{
  "horizontal_flip": false,
  "parallel_block": false,
  "num_experts": 4,
  "patch_size": [2, 2],
  "warmup_steps": 160
}
Rows from block 3 of a small image classifier, named by matrix and row number. Rows with one number within an expert belong to one neuron, the router's apart. Each number is 500 + 50 x the weight over its row's rms, rounded and kept within 0 to 999. All counts start at 0. Numbers have three digits each.
Before each expert's rows are labels from the 100 images, of 14976, where the router gives the expert most weight on average: "strongest on" is what is common among them. Only what is clearly more common there than usual is listed. The data: seven-segment displays showing three digits.
# router: router (model.blocks.3.mlp.router.weight, 4x256), inputs 156-207
# up: expert up (model.blocks.3.mlp.up, 4x256x256), inputs 156-207
# down: expert down (model.blocks.3.mlp.down, 4x256x256, transposed), outputs 156-207

# expert 3
strongest on: red glow
router.3:593551487436473474469502553518489485530567581588494553550566512466493474489493442499594555413529429471494481495510467585553530495485516466570542535514547595
up.0:447408528589446488552552455458457516454455480486542502508477429579517567611505582428489547520518567520478482495420498506520445537517577456475457512438414434
down.0:578562495519570565525408525493447493493506363559500486451456439447501540474530497515485455419485552601464464450489515449531440505519511462509504436505483497
up.1:447465482559467526514551482409538517486503523479504483466551500572404533531568557408494535529478535591442481544469500497476496520515527489434484515466473478
down.1:552520543475441519495491528473465468453481562521488533489493474508413495523498509482571439444499512565506604416467549540429515556539539456443551523557491595
up.2:568471439488494482622540528438509480474455550485474584522532494512445602579535460563455521447460496479523577444490468495469516499459483491553518497578529518
down.2:511566499489512500595522509465462456487504400524576588491426507581563568537538590488394468499494535589453434463519426458519405427483504494500517429549551466
up.3:495541451520492489543589513441515464385453468408563531509459530603504507453466566491508501545431619569497422482469551534457467489493476568462474456528422476
down.3:459427523503532544525464442460511498436499516429545543498460551541443521480532548474477436507467534580516506528533570402438396613537493460488523472543477499
up.4:527503615524537455463494490497479595540507419603522422507498537537493498502454510387510417499609480496482494512487467472430458557498560465441497568390489477
down.4:543478490525583493480524529465463482508454470517546447509475518508478478410495553466499413413521598527544515453448547457477430569552523532451499485483463481
up.5:441518509573473525556538462433439481406419500485513537474427548545469563565525548455458493515482587549492495441496580444451451495534535476459427509515417378
down.5:577494490539473500496430508497377455529499471544542480487505490543559436452495434562459449407492519510593478460492514520513494581549529511555549531503482542
up.6:529473463494452562643478493428512463432460500483492607470582571493518608675564474526492518509460518538567473565541432529505534501444504516440608500611472522
down.6:409454473495581527561461474472484475447530464425488557461453596504507556485530533500493471543471476552415511453520441380418443569499487464437428485525551421
up.7:416502468567583473488541501490451475414480446473536477507512562572401500475533564453423465604498564585537533460456577415439488527561468498509425533465429494
down.7:453454570533504502522609516494540474424454505472401530507532491483435579495491516428490521569443578516635514441508598470518511509528525494483534535493470501
up.8:415401513573485491503584465437561518466483489474486478514528439519424514470499518382476491566469516591453521498488562503470493534559483506423478509447457503
down.8:477518552488525496554490493486426420439434520416396603508510513476432486418497489457459452469431601535603485362515571391472470564508490521463481561631484487
up.9:499503529521488458563505471484453467416323519484399581519476552485485588548546481467443487491463605566612477422554484472480439487461470446520495500548482410
down.9:478532508452526410563413508595443401451471460474463584474578493531545528485418364542464506523451482436580460565583482444491583555435457541455545608603505534
up.10:423482456472503481605427536443469480449416518479507602446617543502416575521552470553443500494479447505549514417515435433497506511436520433477443500634527466
down.10:515552501467487480624555536514471418497506455527549649551419495575491580505563566481484490454449523537461463427416431449519427399461460465551542526598515560
up.11:453523482524490525547504607484529448369399546473410511478481505496572556539530493543415555526415504521595538467545472489501414424480481451549540502535518448
down.11:519539523479506483530479443454503413451580510470569575469448484552568466485479518524443481543454508504487466502466481505485455503514440444565416514497525402
up.12:522571433518443599562510549481468465426382571519444556453459487493551580569584495541514550443455535503517582506517482547563519445479478444592541494546509542
down.12:451471570519603419559458476499479445485503431482565551493477485541536536478416485497456400569483508485532503425484453375449429579496458493489475565503470415
up.13:456426565537544468502609509488511467424397483505452506553460469570427510529463564393542474532462565549572475410481551475491336526520509488497418511483425397
down.13:500534548502424498523486468471526547459491440499510526513448407440577522592507383505447544486524520505507448451554576495538589378520523515432520488570478491
up.14:453451469570499500538454515523490473432412484508452523526437549508514553555534460479408484530508486466568589466559480471504392447478526397500518487535505474
down.14:440530487516518499554468481503458426400425495406450602501502513475471584472500457483486546532426629553560439462542576397513518473509508528480482511581483511
up.15:475453536543552432533473489432516463435478493495572546507423516617521540566537570492434498547489566561460562473448550442452432509509511521470534515501439442
down.15:521527484497567471544434516497397459477530558519556557503396431607660501513476487503582482498525465565559511419467441472523484562502497497599530556526571464
up.16:479482533568475485568553415434476463467426462501568552574412487576471560554516549474512502531470555601409534496429539494434388553508509516422509504514417489
down.16:559509527456548508537535488517407517451554422502507534471512422529561502474464482491486426453535510458551528404492466450449470555506477513446558512526498455
up.17:473469502609481451478509418489470603533509449572557414566429489575462474464445481440478509505589452501461592503440483463461461542569617512487525539422486544
down.17:468457513534494525510476425499516454380392512450448561497460579520508497483512483481493487518442493560520521524618610467455441498591490433407510505535475476
up.18:473482458495512518600442484514539487388416550489460582494477574503566624615534460517452545490455464502559609500556472452493464452490473453524537496566566420
down.18:503479554492498447584467424436515425475535432497539618539396488557573516488441524506416473522476519528497467432497428453487412474487476510573434505558526408
up.19:517476534497503464410503427500575581569557478560513390548509538522441410414467435448570487460548460496411542572475522540409507544538527481423506565406520553
down.19:586483540463469490533524494437454473515446493581508494548473513485477514506493511445481425388538611516548557375493498418464493514486539562452608534596525525
up.20:520348515482498452580580431460513504459452387479596524558436531636430537566438569403519445483485546539497518505402523502471458513520527496424509484489442487
down.20:487509467457571598523465546494466507514532505511510532472488482548502516451621545482482479453472512505514534433399506385509435595433414419571441508556523454
up.21:397483434507548477500568438461555515431449447442594483497490495544482481420469604469506475601452521606476557514442588450424453523552478503437494472452470537
down.21:456516488508498528519570527420578465424547592440482550501490458502504530475554481529514534517387599507588473474503602452475538557518476462494522499565482468
up.22:582533456452492523515505563531489486449490590549452523545530499496548500536518430488549549399519476455607588513555461565503488426501492435527552474550574547
down.22:534550528449516437472508481497514487560495454563582493489435488580632491526474509551548465481548392503483495409366414456449438567473472458516530565526535397
up.23:366480441516538467483576466447550495442454445427581459493482532557502466429467588449473473639465529596487545491449599462412459510562478511448461469462472527
down.23:431496500540492521518546477433560454409545555420486552487502472517498533465548484529495533543395612523576488469512613422474527534540483454471502466537462450
up.24:554545541500517447438489389517522571554513493601558426573389508498522423479442493419530490435598434480420588511430475533486448508576552515491496514403527502
down.24:541514469430486498485438508497377442534423562521472469478542487476500459428505448536451505389483515454583473436566469471446505536503465575555476533548582494
up.25:502501511542501468530533442399531485451474434478612526503395502625560518554476588450452487507461574630463496525418504487434441480511540496447518487517389476
down.25:558511479458490518549451520448482505484543496526456526506440492533556531564535579483517565446520490563500566478490467483563482548511503410538566457531517552
up.26:403511472566521520461520475474472483439509498471561499486526552553425458462541566468468508587514553580483518471445584435444486498566520518460445495483415489
down.26:459468579539513483513630487432597513437485508479433499524452478443453566519524521421472535545446564493559525433490583472507505507502510476501496517466465436
up.27:519586542540461505559525487438478444461428469530505531490478496559396537500506556426441518487513569539456475486484525496500501481530494461439529472534438496
down.27:544532461472563583475558557520394518527503571536441467472594485510438455454548528545527461414506517513516515427408517501492542610553461528459483457522492457

# expert 2
strongest on: white glow; dark on pale
router.2:453417476528465521504420469451589495464461509423456492433431455461482550536513544491390532581459576483506436489494498485527486457485515577492493442474374411
up.0:469483554487577441446533457591548576557514469553508430552458550444415425433455525404440438546515449429573607464491487423473443548498490456490479563415521487
down.0:588507461529461523537556494360486428492504534450472506507472538505520561525562503502513591505407580519470444512484444591503594437482506537455534466491461593
up.1:540506586483565453490477530537424519507500470564503491513628624480437455471445508445563440506545479450536574433505492464443467566478495443480515591489483459
down.1:482585422547479578439534539480500509520477480428500438467463461546538537512554505576553499566488557488545493491506500507584528491551563573483609436425414623
up.2:562499492488498539614568521504470433451488534518515599527488521572418593509535489557515540427454540580455486475481514523546486511495487427491497516580506519
down.2:510509489494425488545457476503475515486473468422523515550495574511471630491537403496522580521469579493490596443441509488429554561452489500504481522478510519
up.3:532564499484436497542546480520484546481490583540543493566534515562496562556496472548504559446557457475524575484511477559570573449494523447483523496503620555
down.3:524544469482538513513458540682509488510447567534428514511488551521414443451542464530561546456482460389495535398520500408534489502508469433567438540530538485
up.4:442586488518537477416512504508518444458498510481531466489425559487418440448516513472516530624439476535494533384452551452491565514541451465489445491447506490
down.4:468429468503472525422586405475482509494474543466486470512474572511508490514513489438417504564513517527458556506506505532465551542532486452525474511452523517
up.5:499522594489530463511526492513482535511486462609548498543487503500467508571430462412528451482594421481520547543398497527555467510504565435466488562506565575
down.5:519541527515477466423568521457523380468397500454491434676449470550480545475547518482519514535445539573527469413464432477434500505471509473463589500458431491
up.6:440448584581593481457547485521557503491578441559545482514460464488453451478423531422427429519539427481556572509378515444507449515555545485491427449474494470
down.6:572513459514454520442584457485444441556512453466501408593543531491507565554574483526482526527483577546420499439512438493481546459494536453504566454395385498
up.7:403561464574530530409469471516525432479500450473493503431460556488501410450561478457466490601421496559472507408519543381459480543532416456492461523483483472
down.7:526455508513394527434553430399486523541538448504601469532522465542497463538512497460521532496530489533436531536487479582458516469461503461494551529467556537
up.8:450455571497577429449523448593534544540495446543491460528464556471398439441428510398433441539540444469554586431503498411476442568497503469477463568443451475
down.8:574551460557451565542586483427500462545495475454442521522497474439456600576575512480502576482451572536459435543568483567518569416467520552464546414476452582
up.9:488534583538544424507542510494449419442568436496515535477509501493435513570448426443510463434496516595574568440441516484522486517489553433420420568544499542
down.9:608447584567471468502481412487491596499465474556560490564505561512492521597504557435476491411601506566480455503499488469411524481485547585470576505475510440
up.10:583459560500468489487559495476437541527518488607493471513550545572484504560476497502545469461508454563428545567446459572530590485463507451452560538479600571
down.10:483502517537511472501490486428528463432430456488498440559545514513536558517521526502512510541461474535515553407475458357455476521479504415519536520432461475
up.11:573496515491484534606537524447501494407382509528450550577518578582433599554519415498593532417518554518437499494532521444538450510517551440507600486546507513
down.11:542530508456589460462535503504445450574515574516427455489583510493499496448500511553467428495467476419415509490428468515467529614512423443530444443460505468
up.12:546590516466507502614474550426365436452491561520492606498440412566577589532533529597554509441448516524486498459489497486569479514484489423582473526604560465
down.12:551495436474497500494475556537501437501517578506390489543573620408463494492496424554490494452499509387519620467521461553427466549496510404459548607500517531
up.13:589578576453596441524505582513370487480384506533449549527544586526416583494453449543488452473469601494516485398541471468512508579469473484396493530522474539
down.13:534503545481464449470650492401541488510471506476553480583462570483451443474438462478532484524487494417570531502341443518431505476483499471489534588478515528
up.14:480461573439601492461516544519440530497579490666507463469558426497541510510482494457478442513552436499482650546513504450463456604505491441517441587481618530
down.14:588475491489475441438458444476426412459472472482535438632487443430517527567538425506534552487486641518528408471537507449431513478484506544517545541418449490
up.15:536491553496489444497522512485490524520546449639529491510565554516465486527480487412527440492592423528501564558460499544493452551485530412435612557492589543
down.15:436545517546480510457527484506487485504406478451512458589513464506429562504577473441518526587478622532560516460423521475484501483546530520494532487434423493
up.16:599586531473554514580589603445376494466477512571483545553521490530556525594536490527584468436514467529480562466444523495490498536511530417497521543542564554
down.16:525505536480511509509591586463573489439647537529457503574581553568496435430480561483421463500526540515411476545452446532475469480512487409518401525465529493
up.17:570579589473471408432545511447450453533588509598492433600503516515521471478450454492485505413568469509575530524426483552501520516522499455442551581524630583
down.17:515434543463515519493495526658560508505456606548457478528513467418454525493556556491482527440520521420497505489564499450559505474451466472550438500530514457
up.18:480467582515519450432511441538524596578539424588552429539540564512454437520453540403468450537542466502493545517435427468496485508443548491396559577421499540
down.18:490600491533495524480495518540456527550477483467427433456521459476507592567545492512500520558462522510546425439562424463541514490454505541554512464397431485
up.19:447460523563518467513566518512536529505520488504544492579494422499455504496477543443530500527524414524542617464448514512522444545524531367542472556483455501
down.19:444430519568480500496582405426584561478424529508452510504432483481528507561529610497418524516515458526493521562527518497492502455519530536450455493495489476
up.20:458463602526538471443513491455508539532512454709548464448566447508541460516456541480523413538581441538487594518470461494470452557456561451509532492463506506
down.20:497546480533472463427453501524482441520419527442420413590531496365488541517510457455481554553486571471543473422599459434424548451512509516454517551418438439
up.21:429640478487532541473496542531460442467476505540542501405427486526547448466569545592554523600449446543446542456535545529537523445506453416516451538501551510
down.21:510460547458482487458625422446494531518512465498499491518515516459500458538497501385495464509526471528496528488465519516444520589459498474549501533515527444
up.22:484538510529502545608438526480510441398434520495491617455541558532469618542565494519529570438463521529444551454583556448541563455536506444492484513561488500
down.22:525480452443429477510462502549395448543384465445450537586489525505424481477469388463467508483432525500523491417528493533527491501485459541522492573529497554
up.23:538594453519498551611565494453438501493416482484496580523523570648542618540592470540507519430467508571471542558517499485505459500492486405522562514585584517
down.23:583511479456517480506362523480334450490438523445417462522573591571497535462440430542433482449491508476593579426566430450501520619492476424424541515500533551
up.24:508450546434576432503507533554513499465558496529480505529648475474406547464405477459460438480508469450603636457488554386437495563543461492502416540504550426
down.24:566488441458437457455470422452459402515417428442510442604473522456506521470495395467546526492459625549519441481532494556372518431516465536476502502470451534
up.25:518572465554464540623507538478484472436450515517486590519539610561468577559575465535513573461429529593510569471479515485584505446517560421418520505560531512
down.25:526477432457543519560455598568508453472456615462479560492482513472528531469495450515485487485430583459594497505453488435434503609465418426534506561567511462
up.26:446479575517562484407497448489535555571545421574538412456492549521556413484487593454502428564551467567486538586461437486460454552424486518468520520430485449
down.26:501554463511471490457497495580380462521432541420395427534539480450497555572564451527545503546442613442480410426559398457512557471498507545493512475424416542
up.27:548496631468537411503526500560455527532518503587534484583500445513454488546446509430573462493581424488557579582446492496492495530507503417478521592488592561
down.27:451541554514538565496492493436502487414486459463523492502502484541541482476505503494510483564453548585493392425478514400427490526532490501471475501495463451

# expert 0
strongest on: green glow
router.0:521542461538423551562532529416521495470458518523483507503518554570590545585554478548506545465527570541549556496527520526570480411489530459462567509536520573
up.0:463470455533491529588501452397547571499533502527562469514473484591590581582533559468436555512545481551485518552469468498488500515472541443440564540504457489
down.0:529512500495511499488505560465516461474561495502532541507456404539523464513502547520560517470500509613464474458489474549607473457476521543508510419546472467
up.1:411496482498549509366538508524491449556466507426470411465475519477473432429483506499410449603463544494551531446527565480539559517530438448519439455412486469
down.1:522511485547462505465383513517493401466602504481526536520489475528492526511541462534490533505442503527470439452549564447524461502575467530535450439532460459
up.2:445478540461619426432459472523470456536469416483524427492462548541531423430417483524446361580520493476547524444464540459458514555521429424497444539441493462
down.2:505537500532525491455427500499518417489581486481534522520493480510477531483506507522455496511437459511502486451505570406476445518573460463532414429528481425
up.3:586447549507512478458532491460488512529430583631468471538501501551474488512441479501505489434572531455593537541455491536518475491488538475447573555493514522
down.3:507607505446542570546381506505430490546483490533540462493442418555497562486536509528485511471475421564334503472465428475578539468554439445514507442543571516
up.4:575572504435482507472433642532515504523590531494474503478595421437522479513545539514613535434486483469421420457522442562540572498418489535583488495549498473
down.4:495460524462525448503474422505528470512510435520475494466428545514465583535486478494428468501480494545460553469522429428422432473489479443508492498541521428
up.5:472462464589438554492599515422572572521562499485520412526502465565540505581562566523545528548557504564516513586501499560574475462504574577449620452412548583
down.5:477532552485598478466485521504443509586533397533553439526424442570501553484494536411481428540505465548371532521435379509523428585495506458543446460435526496
up.6:564510609416527451482620442521467387573473504503526500541447486475530469465446519560405405426512516452550443489471556556495573555454431481454504515555437440
down.6:471613446450496540514445607493474453497641549464519509488548394550468539468596584530554545522397528575464465495429513513584504447528475500564510450529508517
up.7:511464515558466506545521531435553546518525557546528435545489435591532541555475518485529495512586522509535517526509542561529515478511578533453598487435487551
down.7:500577550459569477475414538480393513566519457543571447532406497542500541484494493438540487491506488582345558468457418490519471518521519411458539484472538527
up.8:612497548445468474519471480505551487517532537533547510580480466553563498494452488507533482371545504436464479501489544563527539472480508569459568477561484511
down.8:524480532444535446510412473507435449520387430441443512517444541440457508432460461445482431458471576514492424409501498409441458494448439557491473536564441457
up.9:430485470564446564565499511397479568453558484506545433503559468513519566588575533469560546539568470578479569510482472524527544476551565486476552465450530551
down.9:441521519557515567418470483453474573512560526545572408548433415581561474547513553497511499540577521564432586487453544553546563519657545516459545403427498495
up.10:433465490487561497383548492523529437510476492448459421479421476473485437430489491505425443590467535509542541439515586475528542515540430468550415458421494466
down.10:493511505524482519466405519526491395460559520464515535503471508519475550503522465528467494522414496513488465452565559446514448502586465524527450446543469430
up.11:431491459556443572563518518423511556454547494508516445484553464514522560590577534483551552552562461571480564527476468529537542459556566487492544452452542562
down.11:441516511557523549420481487447493593517528525552553408534435417569571480549498566520512490552575510581428589492460538542544561530656558511461557408415511477
up.12:442498450498488485508446497528484463434450571417390551462514531387493525474529459562455513535412445444525576446595479512512496502496457446574461451530532400
down.12:495586559482521459468419475530370397510456425433557549520471513590506484434441474444466490522440524546572395419504530451509449480468479570522457508553453536
up.13:438491504489553495360529484514459480561481474471503385513472510467483402398485468470445424588500501495532544456479578470478546565548434458489417476414523484
down.13:496529514561503517440393530553486432450571528474542515514498465531492510488528481519501482521438498508451457469563620441478458535619481528510454453522447413
up.14:634555541506474508518535548502465435502550550546528489597549502472503536509469458461508542357535504459541493487456464587585519440487526516402550532530511543
down.14:539572484389527487471457454435518438579499516478550492482350448556586415445518505543499475429437521530456443542399466492503459514446402515510527486577522448
up.15:588486541483446448535548551479542528526527558590516457618530480538496532532475440435583542412571500480499515480474487570557508450508545501472549543493501577
down.15:532582526502487475491477488468496501520416472490542452528391435573489472490528486503525475443509538496479481451386475542557516456498537512480569479558441541
up.16:444491433563428578562497525467473537450535488485515489436537510516529546563599522536522576586506460574479558570513433520541508449521554477563515457484554559
down.16:473531528519560477415524535427498599527508533567514427565434405513554472544473543464517487514581524569470604476407460566563550499607538498427554463463564511
up.17:441498481484534507402528512534514434501464514416484448478456490485470447430494498521440458577456537519553542440501585510539558483545429461540441453430503473
down.17:504489522517474507476401465517472413469551513473505527512496504492495553511503445519424490511426507506483454458569566432472450492565462501489448462528480432
up.18:486533508467573460461516539544403417492444509443465531515547520492439447505408484502480420490485579453475477396533572490459457613478463464488435461538430432
down.18:509524451466478568418483548414508543587584507548581444526495519605588435459532590540553534485566449575490430489474487460623546504447524523519507492493551539
up.19:571487496475592441429455487526502427505471553490433502473355505449540486469437489527423458453446499462583539441479525488455495476505470434486502491502508418
down.19:470579535496560431516442505465454478478436390458548511526455456541479514440432486464593457526469498534536439459460496495510426532518515556508515511509462494
up.20:509467525542512495488443505452514529534555556548484445566424515542527499518482435480493498507522511475554581520461469589584450475503535405424582579453488526
down.20:479561460463521539555546500491510508485425478415566514491515451593442512465563533529534494525446551599496409517382495492527496498481506589502470449571442510
up.21:611474607473582426471522496475487473578559444570522487542558474522452492487427583453517475435528473489455492438413495462495483573471509485489492537524412509
down.21:537501541544543462455502512446461482592425456483499480543449514551480493471471509481483470478529527490562411503400504452495400502427493575533517581507430493
up.22:464491543455604407407471479517449469560501386510537413512454542557525413439424487507481374566518473486520531426437531500454530561538446459513470533425479475
down.22:496540516533524462438406497489513436503576458483556510536491503495490507481478525507427474521447465479526477439532563391445431504573484472510431498507488422
up.23:468512553471605404415496496532429472560505423509543403537474542541524418434439473513508396541540472482532544418449522509450517573541448448495477533451500485
down.23:495527517538528486455402498505491430503567470498555507524492468506503521495497506507426477504447471497485484455536587398456441516575461462535417480510497411
up.24:498473557526500475484507511456525547524559536573518440533442449583558498522464546495530500473593503531585543492467464588552490455501549456426586544469527545
down.24:542587535380548500555451495488464477532510507534509466535412558467533532511474451497497495441499491542370512460499437520481482461486510479465561453537547464
up.25:458472557460602429407517467535449452539465375521518421523480538527502417438431455491485369551541476474494537441462550465451523571528456464499457517438496485
down.25:496553515524572479449419532529511435484615494499545502522498466513497522469484526502460446513448462471521489457501583416451465535597470486521432486523490420
up.26:426509507484580520407550536537498418504490503452470444453437506499498435414490503512467426594446500502543524457507585507552531509564439498572415444423483494
down.26:529510518509466497465407504530472413458589541474555531530464523514510540516534445494447506508443477514458458484535559469493472483577468506544438464528479414
up.27:539532592448531430523497444459360470535508440448567555527592465525457516478464578521494469421523495554471425405422499627474560555430451495456506480574387463
down.27:454457476537411530472528485479549529495609528456536493447584506509491488530478608566503512531489520523545460516461539537509548433542505557549406468484413429

# expert 1
strongest on: amber glow
router.1:560563599492514520529503502515433419456513433523507550546518472504437506476483459458549487443457448484408510394427528504441488493534478402509429482536480475
up.0:449515465467555496479505470525537442472450563494421537432485504426541482423513495568439453562412545465553523505549460480557519533468384436564439528486565443
down.0:544549423405488507535513470493535510513543559535463493471476538475608479514493489601503527464515429435444557546531519514411516510537420439530532491502597438
up.1:455563470557426546595451572411444575454521494550513456522571518513509608587577540480537568538545502513483580544500478540574495483539559488444526445462543522
down.1:449519405532392511590526470464526534386451541512499481470447519530527502538571430589505557521512527464481567511580581495494503471533516503517551455509498525
up.2:461471530547492529535456505497401540474416444577515433473489456572477538525468509442543449548551365455515541486527405456483373494494531403539532509435558499
down.2:470459470572432516512530489398545509468502560561561450570503542561552512517496505486533526510561565544503551546494556587492513448610559485400606535518482529
up.3:497578474550454518545458534431447498467559436599575460565460476550546534530516538456513543519557456542473562567461453554562433447540507389430579525466569579
down.3:439490473537537495592503577470590459408517537427411588449540457466460592459528529522520510545408551492618500465502544479545463465512508494511490562531472469
up.4:435549469555402572562493543459467541432532523507506455535560470488494572548566529457533598546525487524450575522468503557554543462563544492491521421462557553
down.4:482493407514376513591518464465526526375449547482486487485422508522508511539576434586506567510504539459476539501577604518484512455554491523508532446509476518
up.5:487588485526485515546466537390526480434533481579598492568411435593565555530533553468543511508523444536465563553383483557561436457547526403465539538512583528
down.5:416458490542496464563429584471508471396478493464386578484597484382452559450528484474499535569432542517571496465555537410504440427541501528499494600487472447
up.6:555499544416536438472586441436589433526488495491580571578428539546420465482426502413492438456510454470444503376378530509423452486454482534464472494588466441
down.6:505506596579528494477488500581464542543625374462530476533643508531419526571503557416464484491537501589511434468404479480547482439505585532510498474429441482
up.7:492531507535436553554471532474501531486526516571501466534559514547483524578530514506547576492565458503498515521491429569662539450514579513531583428482545605
down.7:480512422508398524560482465363558563437484556521533477449427514528607508577576471565472520503501497557500532519561508501474502426498501493521616466511532468
up.8:615500556391577450494499464477520488546436517531523507522550598521541498459408550481519426408489546487496451546525472486444545568364462553454569567553446480
down.8:525553582548466445527444553503511546420560464575501468515541440492561528560491502423564470483553451442584548437438522469526434438505523500586513482440521448
up.9:522521510492584479507435513519521447488447482486428530462429470494532501442441518527476471501396551477542422449530479406483475509431424496479448540519457389
down.9:521547491486556482508468582521441523495560446507484475453580518415512535535540528508467504500473492509530456423481452497440426542521481491493516452501522403
up.10:513527496461542494488438460522451439527397530486429535414459459380586458426505422529516460464453535458596517415614422468497469552479409449562465561526596433
down.10:570553425430464501551506495526509457497572484578462564498443480534608538562463458570528550452514468447495563575446488614477560478484436471522539498551583492
up.11:495580438474511559509460598443500422467452579473420593403488536425516471456594489576494547476422502527510491440577523423560533524489405417553440496565530450
down.11:559558446433444537492491491421628491541593529488504523473466515522564485530500486580558576457504498459461474592455493588535547437515421501518583460534543454
up.12:501497424492487530455588473548516453532447592408472541410546502447546447447575506595459535485420599478561447460542553502515572530479434481625437491509465419
down.12:510524472451438486510540399487603487440572559539512515517421503584541518525487484581541552516521512537405539603552555584449541442577473477478521497465528489
up.13:490492540439580500479484494553535463472424496457506503456509495410492462435446454498515402503420465463533538501491537424469443565491414434594450595518575450
down.13:542535388490456630510519442435519541519604480519484472467489537523529544551580539592447618516520528536405543606478496534475547501528461485431569389498517450
up.14:566536494459456510511474516407541501523611549612579457611415446580607503533542554459565534456583388498419529585411430584503495491496496447477575582478541557
down.14:399442555592554468544526498514475515478495416403457530461558456454406567498470553418414492561428601567562486455460498404551477501518509489509402505449484471
up.15:476491516548484515566444522438430549463478383590522452486573510538445573553501493430601514519552410548454520538489404479531431471510541463405523490474541507
down.15:474426463549495500485472505367512554392454553499574395570422515555560496482520511496441499540551581526538490564505586589473493475564506524467507528460431421
up.16:430531496545445576542532531478448523457526470487519470511560480490433549533590528467547570558517474513451587504464487521567467490556511433578502458446588545
down.16:515511403469402509549503482460567504389500558529477513529439537512563505528539448588540564497512512474493562551577592548447541427563474484470583491523524536
up.17:466574472469575514469517531521521429475408507407424518464454496440499467408524511534445450548403549457523490406546505388489487542442369436562419542494477391
down.17:493549438458513533508419457478473513514596505496464516427553571457539536535537464567481561513501482464435530565524465502460457496528463440518521441505566412
up.18:470544485506555558467556535496534445499352497429390511449482490486443462431516465593469475567404602467561474398560533443499500498432448460555422469491426427
down.18:456503498499516519499409472559499487545470440499463524467526543434517545512467477464486517544484417480475485512573416435423418507508471507525452503458567367
up.19:654488536418511461477496505497474491557477572530503510540494567515497462457439451514570485380525452417485464527526481600467545516444474519471563538554485555
down.19:534437557559539429510374513529461426493492434522473539495456377485462522495409535457451472491524496454620561523539545448562428475485531500546513551494481442
up.20:504596547513515510597439559501461505479466573477466546483608470512398584543473479545576540489497448451524509353508403509492454478431525422530518532562535511
down.20:466528450502424496535535497381530530493482505551550456534481557565523497498564480523510516523561519537528549556541495569553496441528515481471629510507530564
up.21:498503465500609512427567506520486403520340471457409486486493604439469448375530489531447409529408542505541499416574508426494461575449411450572450515491510412
down.21:504523491485535480488424526576552498455580531510439525489547500477519540553487508528579569489496460479480547525551529496452527460555457468480571513524528445
up.22:503483507420531438510511554510546446517493524432483572503471485474514471419473513503435461502415482456557488439459503455449439560443400446542436597553501427
down.22:511522431463420560540484552404522478435522504546516506504510562504495554565531481531519590494529485555425546587488480528461493489580455571437539399523555475
up.23:458547453474553533491479506518498440429455544439409561416485462420558479425573473511480457503385513525537530464577542425519485549531355411624415536508540448
down.23:574550417458453557502466477523478519578560486570449498473536573439544487521503515552433548425524469491417503581503488511432518486542440463482604467514562463
up.24:544493576534436529582404516452454545486457467596471457508568502492482574600518430529537550458545448493506494533599382515504435494486563497484536476498540509
down.24:488500427546449560631557506487523572362469519498549482474496516502463555570599445539585540499535591480505573489489577523524489469510551464491558479516494567
up.25:540552499445506533415521473507544445532500589511503482500464452453586377428483464513498510447505486473487519518575536551558545462526458461531461455512556523
down.25:552545451468481470538427464512457365459487389554454553504424496572511540510441449511476529482502506486485567583575572504430522462526409472530493512513529480
up.26:497501561535473498524481509511367555487492441612529459512585557563441522532514484425564509529569382480436531533497379506480462503521549404468536503466581562
down.26:504482462542435536546512500449537533439472547572549455539437512564547538595527501521525544472585559523520571526505534570536470406547564518459598538518514523
up.27:465478569568498526516429496523394559479399454564476422485570543469412527523486437410537503542563442466478529490600423448511420480531548481477523512427580522
down.27:500475470530429520543557467348570535472520530583578485554465531609567561565504507511531521490554534553512554547455511614521517420556551472416611498546516536